Weights of a small multi-label image tagger: widths [64, 128, 256], adamw at rate 0.0011.
Rows from block 10 of a small multi-label image tagger, named by matrix and row number. Rows with one number belong to one neuron. Each number is 128 + 24 x the weight over its row's rms, rounded and kept within 0 to 255. All counts start at 0. Numbers have three digits each.
After each neuron's rows are labels from the 100 images, of 14848, where the neuron reaches its highest value: "responds to" is what is common among them. Only what is clearly more common there than usual is listed. The data: simulated stained blood smears. In brackets: how many of the 100, against the usual share in percent.
# fc1: MLP up (model.blocks.10.mlp.fc1.weight, 1024x256), inputs 0-127
# fc2: MLP down (model.blocks.10.mlp.fc2.weight, 256x1024, transposed), outputs 0-127

fc1.219:125138137147164154113124120143139119202096091131077141126136131151142109077138096130109163135090106120103167165112131094127157125130176136149150127140087115131166115126150121148106132123167130164130089127152119151088154131119073095153155144094123072109182132152171101131128121119126081119149107124116129102133114158098131171120135132131070095144092155086141097160144081130147124177125
fc2.219:137173110144116137141121133137150185120137132119153125128126156125112120107151140139100119117009121122171157135142127149163134152127139136108107171124127129101157128123108153105110147085132148112126105159145124054089084147150116133129119117116142080156105134127099112146109111128156123128160141126140115110070118188126162153090115098130131132133111114140128107127142156145162099129140
responds to: dark grains (56 vs 14); small spheres (36 vs 13.9); ovals (35 vs 14.3)

fc1.511:144116134126119130136139128120093153150123154091118128119166152159143158110138144157115168128083129124141149120141127157160102115108106148125069118128095183095135114090152126159161141130135137149136094111070080156089151153129182176126128144097147113124135125111140169138111127113132147121145117118137114121123106136136163103127109180133149115102156096106154133094125131115147182127150
fc2.511:101140115117198078111102121128114142129157152126101126129128162126100102115150135126123105126128118111162124130136126093047147136116135137144111164092120126092135128144126113078129106091084076049125170134124135116073110127126165136106120134102141142077147132093136125112126151136098113127137087132161167120113104086131131155140145123138133120139147158165124078138108120152133152083131
responds to: two lobes with orange grains (61 vs 14.1); crescents (37 vs 13.9)

fc1.261:150150112097148122151151102090141114132088109105131142113103129077163089121164132122110124136141171131081106114140107102112126144136112130152103121130138099148068159123112097150102100115149115099120142110141159053173092118145099126155104123107102159131130123131125104145117115116126120172140138158146146125126147093113113125145154133144102116180103185149098171113122158135137091125069
fc2.261:168121116138111144125153091135139115111106112155139124131126093132112155176083168153141110128132113170127124125128140153168049117132132122104165115146154128140129128151147159134111127169121117206128107127135106113184156116129124117152145113149058155138135125165116118120165181112122116120108179126116120138169181188121125120113147072110127129095120118093126184129138121116143086114127
responds to: small spheres (93 vs 13.9)

fc1.575:142096097143095159107137093124088143095159101138174084143110130125127130146150121139166154133170158115121152163088160143174150162118147166142116122123115150126101147086149130126091139104178105172109153106087094154132153159157115127092135142138122164104099131136110167142166141165135122108112157115083126110165115084133136158133153125152145156112105116087162107136109145151149114102132
fc2.575:115132124107123122107144166142119127196113166111116112130136113125117061097163129116117112129132159143068136124111126140095163123147144123127123124084146147110131129140102087177134153130158197089111138157144158134098116174148100125105109140078156100127118130145177131189142089148156104111120115111140130098110113128114157131147130118123118096182099121094131078108132121136098120177155
responds to: crowded (72 vs 40.2); ovals (50 vs 14.3); teardrops (39 vs 14.2); large cell: no large cell (39 vs 14.4)

fc1.687:173109155138135142136112101106144154144125125189135075126119115083144122188079154081131136109129145111101128136159125118109133084118155112138172109167121140171092141148124134171125150175127112136137173136110111098126162086116102103113114133154119102090181118161133097117111154103156139126103138133137153091133148122166117149139122123133124131079128084102129102155132118086148129117131
fc2.687:128090142134111114154114138114144113121129111099131128126128138128140142140123156111129176129153110113170123132123101135195145143119122121093052106156130103110151133123126125121131140155168154150128125093142133167168122068109110132180154161148146127152063128121117140140102102126136159122144118126120122178115113142143169118151121180107153121100118121080130106121164123132118130199123
responds to: spiky cells (47 vs 14.4)

fc1.586:164149084126137075107125127119115180109175139094139117155147116102100128121138144153142108134131132150167103141083086134146087155118129142102139143156135147074145085134109097116148171184090104154142130120118076109166108120113176169125126102153135150129175133131126163178120182141109194078123139104129122155143147113127100147130119133118157127066136122093140163152128105114132143117119
fc2.586:160154108157137183138130139116114116110108165143133129127134137137125152187169132111157153125162120109119097110099135160168144140136114163108148104148132125132133133135138180168130152146151149203128092099132116132101165138141121156129140189155155120149113127149110135145159130161126117120128144130135100121147136166147126117145088148102101133116109092135131149134125120135123094167169
responds to: two lobes with orange grains (89 vs 14.1); crescents (47 vs 13.9)

fc1.629:090148101097110136131115142123147132146148144152088148120131118132166098092136114145124143132112103100125156120114102068105135121100116139147078118167095131088161148091146100122109103117116140128098124144147190128128120111125128121168158148116122171132166122148132110127094091107129103174170143104085162112125127155116103170125129140133100124155160172120147121116126137111120151176139
fc2.629:084126132122140138116127168131116119126121136108116118120139121115150072084103110103098107112105118114091134120132120132056209125135136131153126146123144103125135125134141104146122113090133144070132137149160146111095133133133104126130086132130135059131128114128169118172120106120145119133142117129124163123083102115113107132153144138121131115167150154109117087123139112112149107170154
responds to: crowded (99 vs 40.2); ovals (57 vs 14.3); band-shaped nucleus (34 vs 14.3)

fc1.111:079116144128180125110128134086151145141119124113145129147160151115165136137169123143108118116145139143145137131161103156161135121135133158113096123135127139123105129126158108152143134137102147140130112080105146149084152106145159136115121162118158095093124140112122147132160115105128136114108114151143139136118104144159156100126137116088146163112165084096129113061088074084112155128183
fc2.111:202118116131086112138128081135134121097129114136152133130134108131167124126107143124149165111126125162151124130123135135193093128126121149126162110173151098155119123106128150104115137135156130153129090134135106125211135142131101130148135090168083157164106124165095144115131110108165143134139149124066100137148141122122100107107105115120111136133115130140132197140152160134132086133120
responds to: dark grains (51 vs 14)

fc1.591:126097156107115165157157109106097099173091118120090114131105126141137143175143111114096107162119172094129152152134121104126148093103177190157148129161113150088117148123159145127123152148116152113142148156166090131122130144129076118151156121152130106135155105127165114158138159128150139153118129128092153122121123133156118160146143150161084131114161135142151132129089157123158125089145
fc2.591:097169124126157152115128154135083120135115118154117131125127112146107092151148111103122126153165125128076101137112129109052174141124133117122181128053134137130111131096113138161117124121119133079133138165135133084108116150107071127105131116136123111135179118113131115156110165128166118128110148120083108121113126165116118132150168104140105134154092162100138105124120159167137137095117
responds to: dark grains (83 vs 14); ovals (57 vs 14.3)

fc1.551:129150079107107147140103140109087137113103128103134143160124142110179107125110157138119162184136126118136129151138094096113105123105123090113123126106106107121088098115098110143137114167098096143077145118141178069152138185166136172141098169112150114142122139081158101176098147134092145171182137117171152172135135104122078128191101179133111136110105141113128120123116141120142134171145
fc2.551:182141122148122106121129104140160123157140093129116122126126128132073141149085193202109055133117112180130151131131138109133071108135135103097121140100140125100146132136114093134114157144101152139122133134125122145162116097105160121146166101117097165086147131118120112141131158127104127133119127125136125153154173155129132125085166050122145113101120131104121161138151084123164148098107
responds to: crescents (50 vs 13.9)

fc1.455:078104154140154142132116169127163153118157145107105154138144136144138150124098120140104112174098116106154137153153160109129122114149145086155096127107107134122141127110112126152130107126099132061107118133074133124107104109151141142136121152138133114091126166114152141096117097142110113153114118095172096088143102168125149116160110112108126126101132082129149120122151076150094151197176
fc2.455:174118134107080133123120070147119138118132113147155125123127102123157158143076122166150113125130117164166135132148137159180019135136117121117142106146128129159101128119133172107121127139089104173127131128129111088255145134127141137133129092141110159135138127133107122108158167117134146123142159129118102148157149126134108120091152095115141136103112116153126166139138144110143119093128
responds to: two lobes with orange grains (52 vs 14.1); dark grains (44 vs 14)

fc1.61:136151139115154169109144099114127148121102122151120126101075126091120072123096114132146081096149133162096092102139116094121137108127130110169141118140135109175084158161105140148108101127129085082130152170100131099123126064115093118127140082164096157105179166159119082115119158148140118153128186161136110124162160125123096137101137105124137122112114132119100131123122158119110125106069
fc2.61:183150129152104127137147087117143103122080102102099122131130100130129187157107130115112178129164114115146104127113143164157118120119114129120160109128161134089115122127154141107127138162155165194126117113152127166184139129122137116129157133166114161185109129118084136130126117126130121131131172127128094149127129130135137103132097099140124140107137141102125148132138157118153098157176
responds to: discs (35 vs 14.7); ovals (34 vs 14.3); no large cell (32 vs 14.4)

fc1.260:143062120122162118144123160130128119130102074158145101093145157099138090120118121109119116115124106122097114095139110147112165118127130145125173134108168121136130178111153138145121127153115102104118100115088093152135118110108081140103103100128095137106130135124144138138103141101145117098110161131101124132150140128099131164117139153088113156140115084152127147105152127134144110116160
fc2.260:111106158130135128130114097123124116180071130111101130126124116120169113112135137118110132112116126111078151105152117146115196104131143128159136145148125136131136124101131082173118113115139119123133120115123141145040134103157086110117116131086106088111100128128163118113138074137160130151143101130166136102107145105132154132134158105138082128152199139138128094130134134081152138114140
responds to: discs (36 vs 14.7)

fc1.414:156156148123180124123111155138176133154130138118108150148102123115089134139129089129110173148084135153149165177125138136122087118132167127154070099142071109148151102153140132142130104076121088102098131145089114107111142118158133138147149143125146131106158140138112120073124121134136137138132124102129081086095144090168154129062099089153135119125142128138123089145120155139123145095141
fc2.414:142053134133130147124147171117133124146123087120118122122129111126136133142105145125117156108137123123081147142130149112093216128135139118110127131067147128161131125110139094138114161170180154166123134110122105142074114064111097125153139133144108087121135133162165127137097115101099128127105112133111183120134128136123151119123156134113100118129109127089126141135121087106106116202120
responds to: target cells (81 vs 14.6); lobed nucleus (52 vs 14); band-shaped nucleus (38 vs 14.3)

fc1.13:135133137128148149170178134105158131148101131104112132143112122105123185138117117118121136114120137134125131141131124135166118106134143126154105083125097169184113109127128082214129112132173088169099107153085146103106167087149127131137160169130107149124160157158138110106136123162124119120115118162103106112130139086164160118091106095171108107133105133109126080164113127123137125157120
fc2.13:080152136118135066130119157141106130102184154126116125129125171141144122115179098124160137129117122113147133135134138131094139119113121124159150133096131115124119130123133135064140099079112060097124121134134135090128125151125162134108125116095158164133132128120113115122131113121109123114115124127099129129121091083122129133108090115135106153142141138190128097139125151135103147111093
responds to: spiky cells (47 vs 14.4); kidney-shaped nucleus (45 vs 14.4)

fc1.688:122138147124116168129118095120113095117103164136129160163141087127127138109130120144112142118098151144116137164110122108145131152125156081124120137138081100159120111114080142136169134121157214192152101114128115154119137179156157156105124160125170083090115093104158084147147121127095119124141076122155132134140135128140128138115117094090108137126094103184124144130139114150108142180159
fc2.688:079177118130160115134123126124121140110145119110124123130132159146111097150109105154117123139124123120149121129126156108148125137119105073106123112052109135093100135146149148123112103093112050089127152127146150088152130067129127111158134100154129135127137130113120122148095179108114121117123146128076120146098138148129138128124105135116153135133156143062129096124122104126121144133079
responds to: platelets (99 vs 50.1)

fc1.133:152165104134115158120147092122129176132135078122131128138109139126178115092125121114131110122118133143134090133110094118171106133118157154147184097085141130185103129103097106172104086151118117153100136173116181100136106113126097114107135148137123150129150171123176124131169118140115122161154126140148107120161139097105100117101162092137117154136121134131122130170103131134146154128106
fc2.133:077096143102110080132121157137131139144176132144143130126128132135117129101133106164129116126122156098122170139144141080104173122124140124096097138087112141131122129141101138078145140076109116093124136138106128123093108134131150146148133082090185131116108125134126125113092123137131145121122088133139161109118137065134127139114137134123124115135124150213128099132143145122120174087157
responds to: kidney-shaped nucleus (45 vs 14.4); crescents (41 vs 13.9)

fc1.392:092114118150135120101129117130086110127080088097085142100114122150133137087116124163100183117116133101092160103136140139094198106139117142119123143123135154108138106133179125120098121130137151163116119089119120167113143124140128134150151104081109109132130121164142118137090122124147112137170123100078143150112126134093123153164125183126094123150143152100141141140145118120133135131136
fc2.392:142144128128111166143160102103158129149089100116152129132129141118167114145164133111108162133104113101106133106147100123130182180111123119149147121145125103160115128106147139150101144132175175180127098154154148077120103137131068104153131135130108092166134134132126119154130097129171110142110132127112130141112120195126127133137133166118118161118118106087128113128115129140171059183140
responds to: kidney-shaped nucleus (64 vs 14.4)

fc1.709:126108141146135097093138139130122095142128139155121158093162126151135113122120123159095147125124085144133128089098117122125158093154148130162148113111151133174125129153132130157104137145176074157135120139099106102153149109112107142110172115158172159118117106108140139111103085098112135133144139125138124146139097148104134133178168164086122147144102147113083136167127108131127167176105
fc2.709:121117126118097173131137126113107145119121078085121142140124129142155132110127172099141100120147156135110105122135127098171185149132101103109137130108139142128104139073132132126128140161170194181130138141138131118090106082134134125156122174141123089148099117143136147156130130116110131126136162137125164144139140182106094140119101163125116133129175097074141165109124070120145125196113
responds to: target cells (86 vs 14.6); platelets (86 vs 50.1); crowded (79 vs 40.2)

fc1.301:121124128161160103120127112099160080114154157108134109092141117155125143150165067103127159093141115144117117129154150099127127122149126149150128148129134094086177104139105108106111141096116144143126101144147153134110119136144147100130162086147117149113104103161069101141102180137138126083085135166065139137125126100146120127085095116151142118147166132114111123172130122165136131114111
fc2.301:169140120133104103116112136153172123127145080163138126127131107094100116145036161138115079137129127137134148145144130076114130137139141136094121128101136107116128127135091116115119182160073164149130134115091095185154112125084149136117143120138136115063158128121168145125094166117117156135134126129158142137182156130130116104106174123113180103054073112139126141130161111123140129127152
responds to: crescents (87 vs 13.9)

fc1.72:105127135130134121161137167128124123164079103125088131135146154140137104132119127110088188125094123114072146106132149107084185125134173129131119124126106111149130149141139126164107108136162153162086107095142150176102121137137104096125106179102138107131122131164175104124097094144120108161121094099138118120090148138141149142131154123158087095118126141110130069127145104103142129138152
fc2.72:158090122126108086131143132135093120092161110129153123121131123139114175150053160151154142114156144159134117132108151126103072136126130116092121119123149115140124126143111127096141143190096086176126167113109103179167140105086182142121151108173137196120123132104129159106143201130094159107133115129117149160160138093115105119102161107117179125100112123130126160133154138123087150115095
responds to: kidney-shaped nucleus (90 vs 14.4)

fc1.435:174153082122124166115163137153091172150131079151152126116101109087117124090114144154103114148105157102154112104126139127172091141101111184142147101131136118159135154121122140167122152154133088141124125127099128073152107139124114121101085092107132116148108164157132132140119158111127148158141148102109110093110104143107134145131143166154121154112161150136123162112118100141114121154115
fc2.435:185066132128171101116111155136175125123143121160131130127128123113071143132116190116123187120103119145145157135137129130121081139128176163118088126138119127135147128165107150075148136111125123114129146128120099169101134143127170140126134151131106141078136131129119137103136152136147121126122073120143155141125126120150148141112111110137133087098121148169126112135126169124129120076169
responds to: small spheres (93 vs 13.9); crowded (89 vs 40.2)

fc1.523:139128112129102107109152062136110134105171146121136103164137117125102162176143155142134123141127108145182116132112141121145117144136112142105140130159158144147121141133101115134149149120112106115122200120130133115151136137131142121143146146112149163124123114077088132084151131082129152155121131157137133134130128135106121090110174080126160145143121124138156155164105132122161160084089
fc2.523:137134107130100114130162162125130140095187132124167127133130137135098157132103162151138095123127136157167110138110145116168031139127101121100118142132132117113150128154111122082150156164111152163131131148140123141140123152116208139107147114158143163126131127122093132160138140130095140121122129127122129168139130134124121124106085116109191135113116110125125154137136118133107126140102
responds to: kidney-shaped nucleus (64 vs 14.4)

fc1.483:083106122096160117120127120107154077178080111072141174121174129102126096109159162155094127140109166163116150156167113115105179081134157147164105099172091156127116121144141125173118127107138139114157172149145183086108166140131124084139089132105164148156139116125150111140102116125156107127147140121163123088094131112144156133145155111137142113134151125153150144136150128136106133130149
fc2.483:159183116144144125134151086126124155065154129149148133123125138134089152174101153161160142125134103120173101134120127136169055156128101151113117122181144102127140140141142176080137140166111090176136115137117111123133145120112154129143152107136112147149128129122085137117136185120111141104107155129134105139138136195120121133103104124110163147086117108161122150151143148144123134103094
responds to: small spheres (62 vs 13.9); kidney-shaped nucleus (58 vs 14.4)

fc1.351:113126119109160113150159109132130136096103132084162118089074140094122108189109148129134166147131178173142115076119152106130134152162129159139114102152131130112135104176156170118148136098150159121117108140113168151160100088089110125152090130139109120135096143157129119134141168160153080112117126118135130128129191106139092109133101146151155104119135164121123149122153137156130096113107
fc2.351:163094128150138172143127105129154104135127130149086119136124105112118199158077149137124129136122101136139142122107116123118099115156127143119142125161135171143129138140134167109136157144171122136134163124113109168124154121121110126145153163132106113138133134122151110085143145121136132131108091124127143115136140140130133124102148109139078094107124126191115173133123152127135169090154
responds to: small spheres (51 vs 13.9); no large cell (36 vs 14.4)

fc1.241:106138136140143105090156126131173112151134091111104118129076115181087128117126125084156100163131146132105096146168108098122144139133138109118133159096116125095104102140172130148124105142112137153117093152150154133095100126116141090098127090118100120167135130110116139141138164116160081149099178116132099139132154126146148131152131152159139116097145161079123142150117123111110099084133
fc2.241:059124116123127126122129174136107153108178154105151122137131151141154115116124211124157090111133137202135141144141138134116079149125120093080119150096123120092139129124124154108111120124116098163121118135131155117148139093114130144162147137114083121143100138113094135138117173127116130111132133139102170171120135218112104127128138137120153131132148159125122132135127075134128148114082
responds to: platelets (87 vs 50.1)

fc1.24:112146126138096102140102108110101094148145155082123136179146111187154144133162122124150177118155120090151118151132117139163118118124127110073146126105148119086131087131108130084155171126139163142162101106172137145120138148132136153158155143131137115129091103117102116155126143093125140128110078129132183146102083130115101124124081118101128113125131123142172092139126119111108171171166
fc2.24:142113133149146093143116122091140092116111125116073126129124101169108198168144158110123182125120107117133131140113131138124128115116131149130128110155147127083141132187148140019159146139153145146128112139159132143106149112144191140137147122145102141152115120109098125116144123140126115134120141129153152130127098114137114113110101103146114117125149175136128126126116172131141144138166
responds to: crowded (96 vs 40.2); teardrops (79 vs 14.2); dark grains (39 vs 14); large cell: no large cell (36 vs 14.4)

fc1.38:170151144144080110110144084146145168107138127115127093095111140107122175154162136137162143136149118121189154142147136170158080153138093095135174153120113129156092092124114114107145086132148092128154105152131106103139135168148144109138112128097134167131099110106118174132151142158076133143137140153100142111125143150122089123097128103124118163138125143109126149117148130149150163122105
fc2.38:097118130107137159131119151117120118188104111099106133130135125120126085126131109103095156114136152100097134108128117102112198140131134128129120123112118134145116136108141129191128129138169142095128145103111132141070121075150100126143116185132126066078123121148174122156136091128134119126138099124147146114101122119142119121126143136116071119135122133093134113109113120097126158133143
responds to: spiky cells (70 vs 14.4); round nucleus (52 vs 14.9)

fc1.513:088112095150176164148096111153125149143122100165146104115135163092134118144164141090116170085165137112118125097120118120118173161146129110133142124135100114097093127131132120087130164113118170134170120137163147110087120098129155150099107152109138122118095132144131098135101106124159135115089136123126153094148152140124150083128107172141092095141095149109117112140100159143113079151096
fc2.513:128116150123103119137104067147114165103128151122111136126118130141128140128130107195152101101111103142146142122136103179150046103127132125120104176208126112154138136126109132116109113101086064097136138132112140119167131120130131126132128102100115133138096135142115114104126119129142155117133137115165103113121125121127131145102152081139115118161202155186120138150123162106106161075108
responds to: platelets (88 vs 50.1); dark grains (81 vs 14)

fc1.445:164097116151141135117159120136138114112092140111159075084125118127156154179138139083113131141150156135138120118145138128150115125111163142136125077152093180148108162117170102145119116174135170145117106097125123144104152115106161096112121117164111120117120105163141163110105113137146116107069126165092111102136139129167186078103124144122102132119140058094090102089086110101141135093160
fc2.445:116173124127149174120138147148098116117129125129100128126132125122106119129119111141125085144163127089136092124108125133049168130131103151139124136118147130103108126136142167099124103135106127058127157154129110146131122146121118126087116144116137133141155120106156127136159189139094106123144087122159154134134097107123119135151148157135114142128104157121126147105121154157120134110117
responds to: two lobes with orange grains (52 vs 14.1); crescents (42 vs 13.9)

fc1.20:099146116103173145082092109099110145139116124064147132109159127131131114133151151112100130145141135122089115148136137122155133109114116104169126136149160114126131136094128107140109145123151174097107156134111178098083142163163168105122123128103134119118105152160170097123166118146116096151138143112172111124092126090157146148118143095165134123125140161074107086106156128136116102155129
fc2.20:171119109111100096142139152136141145123152090133131118132118118107121127174146141103160145126153098138130113126128115150128169161130127130095108104140154111131130125111135112138116131200125087159134140109125117101159109078115118139159157131117122144115139129122082138123127121125137148117107170134147127195146148191148138130128174148143136134097083124157122165119130112143127108123080
responds to: target cells (95 vs 14.6); band-shaped nucleus (46 vs 14.3); dark grains (33 vs 14)

fc1.56:145153142095160147165161154117136126116090145090086151150115131103135147091152133157106151159087138143110146142114129113157150131130168086168117142126127128157133088135126084214108131089136096059126124129093162076150133137161118132167129179100150133094137131156138092116089116130099095168161122143127117128129132081135161152168125124153114113175118129121151131166105123117122128189141
fc2.56:125182133131107106125131115151123143111184132129135122135129133138132170173139156157177139135135117123163116133135123144146032111131103109122144137141139127133130125142130149092124120141091068141127127124140109105175130135119190132132155093134123184149115132126084128121138144133122138128100141122126108144144127129119101122086107098138131153096140115155126134159144141136127153072086
responds to: kidney-shaped nucleus (85 vs 14.4)

fc1.561:157122106107100159102109146139154160113126116170140149144100094159077151160088128114159126131105130101151163136102129127113070127169121120131141127125109171139137101151161145092153123150085082093159146135094106160186138075122155147156150112120117172143136129149118123112134130078141131126145170142089109121113158152124140116111161119110167146122142138132145118167154158101121161124148
fc2.561:099178135133092170128147107117133146096159165143129119126131135136104165174109180220163082132110118142126103137117123148152035116150122103123107130148135155131135124176113128135118126148096106135126149143131142093132135119135156112162131114132125153158099119111090123130117151129144127135117164133146096119148167175124144137106157074126146136121186126160134132151133113126121164074070
responds to: platelets (92 vs 50.1); kidney-shaped nucleus (72 vs 14.4)

fc1.278:105096111128153131128161175103124094157118117115107102123115100107084128145097115140129159124133126115081112126116118124085134101128186134123163124120114116093138140174120105146108151155088113132128121114101116164084138105144122117125108140149111131122132136118164113158123168121128150093077115106154122147132145131137135182171124078123160148071141125097177081091124080148095120156164
fc2.278:147171123116121128121129154117146116125133136133140127130126122137147164139141167144157189123172124153136119151114153121142053112121120144107162117132121092144117128141130157120133137128131106211130116116143117112163162184130145151119153144136135151137145128111119130121157161139092121117102102122110154165154119138124121126130121130128134138099115138143132134149132131147101127135155
responds to: spiky cells (79 vs 14.4)

fc1.711:165114141103121122155111111132123161091131148145090160114085100098133130115150147122148121158113152101161121102101171138123138091168122106124164121162119169168080104115146129153123123145144079159105111175136119076098108162125155150130131112125136118140164126120132107163112154147123143145117160169138140117158120104126172102101092114146144130149134149107102113095157123125118144103126
fc2.711:123094164110089221120125115127104111156104112122128143114129109142117134127089134110128128129159134143093126117129123128141092142122124132149086113179110146173117137124126107231123148130114180156119136110113144148075145129164113116100127186133110110114124127126168115132135124134138124128139118126131139143130141099125090110137147142131132107134169085120138136125115101090109197103164
responds to: target cells (74 vs 14.6); round nucleus (57 vs 14.9); kidney-shaped nucleus (32 vs 14.4)

fc1.314:114119138153127149081096118128116157158124141137183092097093133093132112150125121121157123130183143112100135082158116107110140107115128156113107127106111116148141172142125120149120162127105160178157130125102123167090153128118150145116109132111122099091144112096168113109164140168146127099105127124153170144168164174122117097155157130112157140120130110124096103139117106112146116088104
fc2.314:144156114138115102147112099125123114104122131110132126126124149138158140129122143125139170128155090156169104124127113168162060152122125121128139118123117078119143124144135155073122095129132109144131117138170118137195115114116135118139141140152105201185098131124075141106147140125131134126126166129105107149139113099112166134120080107128123138129124119126127141139140154130135105116093
responds to: dark grains (78 vs 14)

fc1.678:153127119128137101102169096132157118092157166107204120153140135134115181132130128110117106144131123147157086125154140158191082136117118102128129105106127102162143143144129130131123176127110120168124116103091118149124139155130204152087141132162152141133113155098138135084152126127095146136112120120152082129135108114136151131113100117094185158085132086162171134133148130108133118135144
fc2.678:163115119160091116128154092131138127089150160133168123125119122120143161159117138134128079113102118180166128118143142170181066115131124138125132129150135132136146123134118117121138136158093087147127098059107103157149150127138178140123133138132133146115101128126104157096150104120082165138143157122169105119163142140129143126120128091097159138110135083158128178135135103097102141114143
responds to: dark grains (44 vs 14); ovals (33 vs 14.3)

fc1.55:185142121170141105105129106178130146108162148151160123115137137113095119164111137135180127111157102132144123104119131153149119148141124110109124151150155120115101111114132134112099146166082122085163143095152119129177134149111163109144135111153162126107099121123143176127137119120098147111134143085146116150145125129132122117161132125112174174081127119153159141100117126118126143085107
fc2.55:133118128120135168129092138127155124185075123139103123131137099130120096093140142130099129142142127120111147123120094122102198157143128150136123114151111130110139130113126159142120136142146228127128130167138147147113093143135079134139137163111119082157133135142149119163121101177155108130138119133120163132105110146137112135152145172139086107136093153113129122098117139165158124163181
responds to: crowded (77 vs 40.2); crescents (76 vs 13.9)

fc1.309:124141135093129103127141162181155134103196142145113147157170145111072164131128132140154107155109103153168122164098126114159083150129129125138106130138099115160128100141105126141156107127082099081121125155100134094152110113124176131140153123149163144106145133107108130092166134143068152119102131103158105112168106104146137122102127109129171126072131117160160121146113076141099176105119
fc2.309:136113137157150170122153127115143125134103086139137134130119149111114116153148181091117139118118117073100139100150103113131194149111126126135125146137118102148132128084147130163081133127140131143129116116123137126066119087136074112162154121111097072116130136143136109160108105131178133149136117128118149140100153238117152129135161159137131146121132122096127099150134117128155091142126
responds to: kidney-shaped nucleus (69 vs 14.4); crescents (60 vs 13.9)

fc1.373:102128134165113097103120155131113128095115109170113096128100162147163136126141115098135155149108143096134078113144130129113131153116128122149133134124144157171088155116172138094142139158130166153107077116110108187132106105078132159136144093135124097153104136126173111102117132074094100168090142144145103111118126164097152119137138205114154157121123114111094094144119118154121143106155
fc2.373:149147129100138162125104115145148124215085149100121123136128120107172081095163096136094146123134132133077152119132131123099182142145147129128187161130108132154130119108109109176133132089139173183124113125131152128125121180148099116122146163093162137097155132140152126121161077152127123133101098127150154124128105072129100135131131109125085135156112145136127134127132126129154100140202
responds to: two lobes with orange grains (64 vs 14.1); ovals (36 vs 14.3)

fc1.670:146112185161131188136078123157177155132132109174149115108103149150104150120099123159123177135114121099119152104155135118128104132111111132143107133107081141170146136168144151141173174106132117104117154126130155137088144150154134118157171161161126098082134107120168136077145149156107135115135069146114126117156116137170100104095123147134123115154169141158154100182109111138149145120127
fc2.670:129089139157143118137143173141144119101142124139133124136126124126098185139060189083120113123110131125112126126134118125140167131138130139116091138168134121129150129139121127084137141165152170137131150131130102208058156100098164131102138142147121096134113131130133134123146105125088125142109118128121192151143115155132124126127149121128171119103095101125124156117142109123103127151146
responds to: crowded (97 vs 40.2); platelets (92 vs 50.1); no large cell (59 vs 14.4); teardrops (55 vs 14.2)

fc1.760:104162115127163137134126174096147085167097137116146179148138170127154088094159116111125129146096154113064129115117111124121150117131172133161158095145127129132152113087149085154129102128108174081126122147095168107119130138152084132151112176119147119083113152127167133134102123128170126148143088128158125126089132124150164121162121114153126095148132142113144111119093143087108088165123
fc2.760:113121146121153126125085168128153099203098113115111130127127118118153076088142097081094161137148143122108164126132126085102197135122170112148146114082103129115124133098116108157122131082137181088122133118124161151124116133127102119136122148115136103106149133117169132123100103142153114119129109131107140119109114073123142122153140156156105102155100142115133073119131133129142106145163
responds to: crowded (80 vs 40.2); round nucleus (54 vs 14.9); discs (47 vs 14.7)

fc1.90:157110117120087127146121131156124124140147098169156102161145131096157137116121115136141080129136123139172085139136115109145069151124122133140153111125133126140094135096144147099164131182139154136146113139138127095150111158118140144129111141135135134183152142103140182114133133115118112131115111154140121105177099152113081111108115162114128160102134106140110169128125122161126107119138
fc2.90:140173142128109156132156073150160138126101129142132128127125138116163148114150099161144101129123088099161088123123105134149121142124088119165133120153137147161116125109169159130126137156140153162126089099123127118151121124145128117115146136142149153153141129159108123125154089124114114143111207126148042112139125159125137125126126142133120165106119105118126154153122117141172096131096
responds to: discs (95 vs 14.7); no large cell (45 vs 14.4)

fc1.710:127123163124146132131155141148104187117154084122134111168097092130128171088152106174112124174092105112137165143141085143171128111110125105092091141090128169150091086115163091170114132119107136109119147127081117130115116155111169142154117174084114121172130111132154121127136139111142120141157093109130164154104151096113138119119121108158111100149102156119146102128093152157133161113158
fc2.710:120103133130128129129146141134120115129117095143107131119111132134098153156140179129130164135158096171090106119115110183138174122150135126103145136090148129143132137149163131131099118121145124199134097126134118139126115075144115132173164114112118155145119140161092146128114144137117136136129172122068124156144126128143185099129122103131107119137116185086135148133127134122128090178127
responds to: crowded (68 vs 40.2); lobed nucleus (48 vs 14)

fc1.594:163126106119135080104085156142135163147155134125117142149142136121133133094168132172129137126113109096173127133137101104140075159119136124123129141098135111098162105100131127112132163172112138145170100117093102109126144167130151183130157113101154129102161128122140157126139141132099165116133115098170142121164101133125104136141129175088127141096160121145145156150114102113147126154189
fc2.594:140133128151115168145124099137122133109127144153121129128130122142144159134133164126143118113159107114138095126101133152170097140142089155105123133203137136172131128137137194128134156168161157207128105124131115164117149130141134155140156198148124129163100123157112125131168124148135127131115130128135114134147128168134074122117114167111112114118114127172128180143137132136137130129159
responds to: spiky cells (59 vs 14.4); no large cell (41 vs 14.4)

fc1.230:150166100111134135127145137143182129107158129132152123142114142097153137137124092109147081145139130159161094139118105106154098154101147123129144102112128105179115130144093126144119128166097115126140123126143128129126153124145159121068128149151159126111145160110151140123190115123080113132085123140175093126168123121141111121122126083097137133074123094148132133124136106127131099131132
fc2.230:135098108143133066141143116107123101048190179133155128127124146122122122154158102115153105129125126145126105134123155149134106113117135138140115125126148116140129132171118115112139138119091081071128120092123127109149138134141165158106104115150150170118115127129097158094117129132072152125123137127129112123155154077131130137137110123131141138137153127192129154139122126126090135086110
responds to: two lobes with orange grains (97 vs 14.1); crescents (38 vs 13.9)